config.yaml
conditioning: "class"
objective: "v"
cond_dim: 192
moe: "top_k"
layers: 8
optimizer: "muon"
epochs: 15.2
adamw_weight_decay_other_params: 0
Rows from expert 18 of block 5, named by matrix and row number. Rows with one number belong to one neuron. Each number is 128 + 24 x the weight over its row's rms, rounded and kept within 0 to 255. All counts start at 0. After the name is the row's rms in percent of the matrix's.
# up: expert up (model.blocks.5.mlp.up, 32x80x160), inputs 0-53
# down: expert down (model.blocks.5.mlp.down, 32x160x80, transposed), outputs 0-53
up.1 100 [112 114 129 142 138 126 128 255 117 123  94 138 136 102 113 139 135 110 127 125 143 154 137  97 148 128 117 154 139 137 138 130 129 116 117 134 172 189 131 118 120 121 151 137 111 113 135 122 133 121 129 116 130 141]
down.1 110 [129 125 128 130 118 113 127  23 114 146 128 131 139 149  82 135 118 113 127 142 125 124 103 101  95 115 121 115 152 159 130 108 130 121 154 134 124 164 101 112 153 120 118 129 117 129 125 138 122 111 127 126 154 129]
up.2 095 [ 95 144 139 153  78 164 157  62 138 148 143 105 165 101 128 105 141 132 115 116 176 145 161 137 190 106 113 146 120 141 122 149 148 150 169 106 144 122 146 107 122 124 103 142  82 122 118 167 114 103 141 124 133 104]
down.2 098 [132 135 124 151 147 123 136   0 148 149 118 131 104 126  97 144 140 118 122 130 166 121 114  48  87 106 123 158 131 125 145 134 138 120 132 103 125 122 118 118 160 115 119 111 150 114 130 167 131 118 147 121 134 158]
up.3 091 [129 139 127 126 128 140 159 170 134 122 144 144 125 113 140 114 132 110 126 140 147 116 130  99 177  98 130  96 118 135 138  93 124  72 157  99 140 156 119 129 185 149 195 111 144 136 104 119 124 132 128 107 118 144]
down.3 073 [120 132 125 132 163 129 161 160 114 120 102 108 148  96 141 105 150 108  97 149 148 129 138 100 120 134 122 132 143 120 162 121 101 117 152  98 123 128 163 115 173 151 121 122 124 113 115 125 122 128 142 106 188 156]
up.4 101 [153 151 158  95 112 134 167 131 127 250 120 160 126 141  99 137 123 123 116 149  97 106 123 122  70 133 134 132 111 139 115 135 122  94 118 131 139 192 165 118 180 137 143 150 128 137 118 135  95  95 118 139 147 156]
down.4 097 [137  87 111 107 160 111 135  23 124 188  96 112 131 136  79 138 129 114 142 136 119 137 146 132 153 152 148 131 128 102 117 145 117 152 139 134 115 105  96 138 198 144 132 107 107 148 115 144 130 122 127 149 142 177]
up.5 101 [138 142 116 109 133 105 171 118 144 133 116 132 168 109 142 181 136 100 120 139 150 132 104  98  99 136  96 138 147 141 126 109 105 122 141 155 145 129 106 153 182 141 120 102 112 106 138 137 145 133 106 113 134 102]
down.5 115 [116 118 134 121 130 145 170 128 103 107 138 130  95 130  66  86 107 169 120 129 162 129 160 121 152 142  75 151 126 130 112  96 109 115 133 165 116 113 126 105 204 160 161 136 100 130 147 126 148 125  77 134 130 116]
up.6 103 [112 130 109 113 135 128 168 156 147 163 127 119 102 132 185 103 150 116 112  98 128 123  90 123  88 147 142  98 133 114 129 124 117 105  49 127 109 165 139 114 124 116 159 128 130 130 123 123 120 118 123 128 106 120]
down.6 087 [138 138 151 116 100 107 117 209 104 117 139 146 151 120 184 131 141 121 128 130 117 157 146 159 160 119 136 103 101 131 163 103 126 146 177 119 152  95 127 159  90 108 105 134 158 132 135 139 114 135 115 105 158 109]
up.7 100 [102 155 116 152 148 149 101 143 131 125 129 115  91 137 167  83 126 165 148 114  93  94  84  96 124 133 135 106 115 179 122 131 158 101 144 118 149 166  80 120 101 151 100 133  97 150 159 122  92 126  77 114  94 116]
down.7 093 [130 109 173 152 122  90 134  79  94 144 157 144 175 110 141 142 122  77 142  91  86 164 161 132 108 151 135 138 123 152 138 123 130 128 157 140 118 135 161 130 104 157 181 124 143 142 164 137 106 134 117 150  98 146]
up.8 135 [145 114 132 150  98  97 129 139 169 119 145 158  89 157 119 122 150 133  75 135 110 102 107 130  96 116 142  91 135 125 129 109  86 119 138 136 139 126 145 142 120  99 179 108 127 114 138 100 148  69 155 128 123 140]
down.8 149 [123 157 117 155 157 189 128 125  95 131 105 116 166 145 111 125 114 141  61 125 129 122 147 131 164 102 151 117 124 130 143 109 113 146 120 155 120 125 102 121 145  97  70 129 123 144 133 108 145 171 149 102 125 132]
up.9 089 [173 131 128 151 143 158 102 105 146  47 138 127 116 144 120 123 152 155 149 101 126 102 142 108 125 113 153 134 131 126  94 117 132 147 178 121 122  31 117 120 127 123 117 103 173 123 106 115 145 150 143 127 166 121]
down.9 082 [121 121 107 115 134 180 106  53 153 207 115 141 136 144 121 144  86 152 122 139 129 122 158 183 157 111 110 110 140  89 102 143 126 149 101 125 156  40 134 155 115 118 152 129  85 144 103 122 130 140 134 153 146 127]
up.10 107 [ 96 156 111 123 128 117  99 146 156 115 174 138 102 123 104 127 117 164 153 139 120 128  59 122  72 112 168 110 109  91 125 146 101 104 143 115 134 136 132  68 157 158 119 131 121  87 154 104  93  95 134 175 136 130]
down.10 121 [103 103 134 137 145 123  82 106 144 117  81 126 157 125 125 100 166  89 142 117 122 108 206 156 192 113 189  93 127  98 148 162  76 169 145 110 140 114 103 151 134 153 145 139 115 174 148  94 112 159 125 150 112 135]
up.11 117 [128 129 109 105 129 125 143  53 129 157 102 143 107 124 126 117 155 135 125 126 127  98 181  93 113 152 150 136 159 153 143 129 164 147 138 145 148 102 101 134 105  98 161  99 132 111 166 123 124 162 137 134 157 157]
down.11 096 [129 163 154  95 172 132 127 239 122 110 124 154 136 141 197 130 128 119 152 136 121 142  94 161 166 153 130 122 139 114 120 101 100 105  87 152 123 130 159 106  92  86 132 161 126 142 159 112 140 129 125 135 138 152]
up.12 082 [146 128 115 174  96 111 136 147 140 196 121 111 134 117  90 135 132 128 136 116 119 119  93 122 158 108 143 121 114 137 137 116 171  99  74 109 130 181 105 134 104 130 148 108 132 152 128 133 112 159 132 100  72 142]
down.12 086 [135 137 135 135 140 122 128 199 147  86 114 150 149 110 174 139 139 138  97 133 115 140 170  93 112 112 125  95 102 127 133 107 157 122 136 105 155 110 130 122  80 144 145 118 110 133 151 108 123 154 113  86  98 147]
up.13 077 [108 123 139 152 133 163 135 116 127 174 163 130 131 117 199 143 107 123 144 187 123 169 100 140 121 149 119  87 143 100  88 136 105 109  68 128 140 154 138 160 116 117 143 162 119 113 137 124 136 118 112 147 152 130]
down.13 079 [120 105 142 145  92 127 138  75 144  83 140 125 160  94 112 106 146 111 149 122 150  96 154 140 147 145  93  86 118  98 129 133 112 127 107 137 150 109 110 119 128 138 120 102 148 109 155 125 142 129 121 128 170 136]
up.14 104 [137 111 144 192 161  96 125 191 121 113 175 168 142 112 134 151 116 131 133 116 161 140 147 141 120 105 130 115 138 167 100 154 142  71 132 171 133 134 163 108 139 139 177 120 127 142 138 133 149 119 107 128 137 100]
down.14 115 [154 117 132 164 121 154 121 156 126 124 103 113 106 123 126  95 135 135 108 150 150 112 100 108 148 112 143 101 139 162 160 148 152 188 131 168 131 146 100 150 178 134  87 128 146 132 109 139 178 139 135 134 145 104]
up.15 103 [187 147 111 123 151 110 148 137 124 118 146 134 168 131 111 142 131 142 130 129 114 148  99 152 116  96 138 182 115 148 126 157 133 135 244 130 126 144 118 125 169 105 103 121 108 132 121 136 128 123 115 136  44 157]
down.15 082 [122 111 111 169 118 153 142   0 111  97 127 148 111 105  51 122 117 108 134 148 113 146 176 113 119 134 143 170 132 155 110 132 156 121  86 116 123 143 147 134 187 130 112  98 133 134 136 116 141 109 123 123  84 111]
up.16 131 [122  81 129 152 122 135 172 104 137 141  84  95 118 126 144 100 173 105  86 135 109  80 122 136 130 151  71 152 137 136 180 105 163 141 131 162 134 133 136 154 128 108  84 111 147  97 125 122 137 146 152 102 123  66]
down.16 155 [129 177 126 166 120 102 158 138 123 127 162 162 137 135 170 141 105 136  86 119 103 170 144 122 111 135  78 163 144 144  85  91 167 112 120 146 140 123 145  99 109 115 161 156  97 147 124 112 149  96 164  86 135  68]
up.17 101 [111 134 159  90 126 144 134 172 137 115 109 114 133 147 108 124 157 130 125 139  89 125 104 141  83 139 158 130 113 128 128 135  88 137 138 165 115 109 130 118 135 117 115 147 142 103 138 113 113  81 122 115 106 144]
down.17 104 [100 112 107 103 119 103 141 113 132 112 129 118 111 138  91 134 110 130 155 120 118 124 151  97 140 144 176 143 107 149  96 125 117 138 208 124 112 111 125 155 180 113 107 120 101 148 132 134 112 137 115 136 168 135]
up.18 110 [130 114 104 121 155 119 120 160 115 112 112 119 154 151 223 156 103 156 124 154 135 122 139 167 130 138 109 134  97 122 112 100 110 191 153 139  84  99 126 149 110 132  86 134 128 137  94  84 141 123 121 127  95 162]
down.18 093 [124 115 129 146 110 125 161 154 127 165 149 115 143 152 147 126 159 118 111 141 140 117  91  87 127 120 118 133 128 156 129 117 105 124 134 134 129 154 109  83 127 106 109 103 131 115 118 107 160 100 129 130  82 149]
up.19 086 [109 109 132 143 155 104  98 132 112 145 113 152 175 106 166 126 130 154 112 149 148 124 141 152 102 126 143 112 103 120 140 138 140 173 123  97 135 159 160 154 118 123 150 125 101  94  98 142 133 141 104 125 139 109]
down.19 101 [ 95 130 127 123 101 120 121   0 139  73 120 123 113 126  89 137 176 118 132 124 149 117 129 179 118 117 127  93 142 126 110 117 142 127 158 139 139 102  94 153  88 141 110 137 144 130 130 144 150 126 155 123 113 143]
up.20 093 [127 125  83 146 137 122 106 159 124  61 157 158 100  88 100 129 116 125 150 124 143 136 132 137 128 128 156 130 125 149  87 163 118 108  92 133 122 106 129 151 127 147 156 124  98 141 123 187 142 159 144 130 144 159]
down.20 101 [ 92 128 168 137 149 148 145  15 145 156 105 117 150 118  81 113 142 118 146 136 119 115 136  96 130 153 123 131 110 134 156 148  97 155 140 120 134 133 124 139 139 135 110 135 190  97 114 158 107 134 131 138 127 132]
up.21 117 [163 179 160 122 140 112 161 134 139 134 134 162  96 152 143 127 118 108 141 137 112 136 109  76 118  67 151 164 109  99 110 136 133 144 132 129 122 124 116 117 148 135 169 217 123 153 106 119 152 133 117 104 128 147]
down.21 138 [126  92  91 111 120 117 175 157 101 134 131 111 152 142 171 136 156 146 133 127 124 119 156 159 143  95 145 156 110 120 138 131 143 132 115 147 128 142 135 123 169 125 111  33 138  97  99 105 147 137 101 122 135 139]
up.22 080 [174 154 150  81 123 136 151  63 112 145 160 150 103 124 145 174 129 143 114 130 103 135 106 157 174 117 147 114 123 134 148 170 120 160  75 148 155  93 136 150 106 129 124 141 135  98  83 108 121 106  95 169 160 105]
down.22 077 [107 112 126  90 122 136 174  74 143 135 118 125 124 150 187 127 128 147 122 161 119 134 100 129 166  78 132 115 105 108  86 136 154 166 107 144 143 143 109 151 141 112 117 115 107 151 137 111 137 145 102 125 124 113]
up.23 089 [156 117 139 131 145  97  94 188 125 207 130 119 116 127 122 147 117 157 129 150 116 154 126 101 128 127 127  89 142 128 131 127 139 115  56  95 100 220 110 130 131 114 152 121 130 112 127 116 129 151 129 158 205 121]
down.23 069 [116 157 130 153 106  68 124 166 103  87 135 124 115 132  84 118 126 120 131 135 147 107 120  88  96 105 125 136 127 147 118 158 135  95 135 149 120 240 132  90 132 114  95 121 132 113 143 116 162 151 119 130 113 138]
up.24 100 [139 137 160 117  86 160 134  96 120 153 108 104 152 127 127 145 149 130 106 125 140 137 137 115 117 116 119 149 122  93 164 106 131 157 115 140 122 189 126 126 109 109 113 127 110 134 156 117 140 115 115 112 114 120]
down.24 086 [148 116 119 118 187 129 172 106 140 156 154 128  84 133 153 123 120 142 146 179 144 136 135 147 112 155 113 100 105  98 113 105 113 129 151 154 120  92 126 123 156 123 139 158 125 127  86  94  96 136 151 136 147 113]
up.25 097 [107 153 123  86  97 170 112 102 115 186 127 113 164 170 125 107 129  95 124 154  98  77 141 169 125 125 112 151 131  86 137 120 171 151 127 127 106  63 112 115 135 134 130 124 101 128 145 115  86 111 166 128 128 121]
down.25 084 [203 115 115 102 156 136 133 109 125 142 140 133  85 122 135 161 131 124 125 139 126 115  88 114 126 107 150 124 149 130  93 124 159 111 166 120 121 147 112 105 156 112 136 115 181 133 118 130 142 115 149 115 111 120]
up.26 106 [148 128 151 140 128 202 141  97 140 116 109  83 108 157 113 101 159 128 105  96  97  82 131 111 122 116  91 155 123  98 145 139 134 119 146 132 115 111 122 128 126 159  90 103 148  95 125 123 143 131 102 137 122 137]
down.26 117 [ 86  98  79 147 118  65 156 119 125 128 154 161 161 159 151 144  73 156 109 101 121 142 131 157 127 114 130 113 117 115  92 131 143 139 175 135 139 155 119 126 144 143 136 136  78 182  84 117 147 104  95 147 111 144]
up.27 119 [112 101 121 120 138 161  64 145 134  88 122 126 140 112 162 111 132 166 179 177 127 138 172 137 173 104 113 139 175 165  98 133 130 163 132 130 136  76 139 130  95 107 131  94  96 141 106 152  99 150 159 107 120 135]
down.27 132 [141 167 148  95 133 117  93 124 157 179 151 143 104 106 121 149 133  95 167 156 125 127 105 108 100 140  96 139 182 163 167 109 143  85 147 142  95 109 127 125 109 113 121 159 171  94 124 153 104 138 154 108 145 114]
up.28 106 [106 100 155 128  83 141 166 150 139 148 123 139 163 133 138 105 115 162 105 118 128 122 136 142 113 133  95 138 116  90 127 108  89 176 155 130 126 161 177 140 110 125  82 159  98 143 134  97 124 106 178 129 107 105]
down.28 101 [130 123  88 145 143 138 135 115  88 143 139 135  85 137 136 106 125 115 103 136 179 124 109 169 108 107  98 125 161  79 127 136 125  91 189 124 132 122 129 153 133 120 125 104 142 122 114 124  88 115 185 114 144 145]
up.29 093 [132 103 149 136  99 132 132 224 100 104 116 136 145 129 148 136 143 115 133 120 151 122 138 114 126 135 109 155  91 151 119 134 150 154 137  90 142 132  88 160 141 129 152 124 139 114  93 136 144 114 141 116  86 134]
down.29 080 [160 137 140 129 105  89 121   8 129 135 134 115 108 152 144 143 132 138 144 131 134 117  86 103 101 118 113 116 141 132 102 131 135  97 107  93 134 173 118  90 135 154 131 147 140 127 134 131 142 104 149 108  77 132]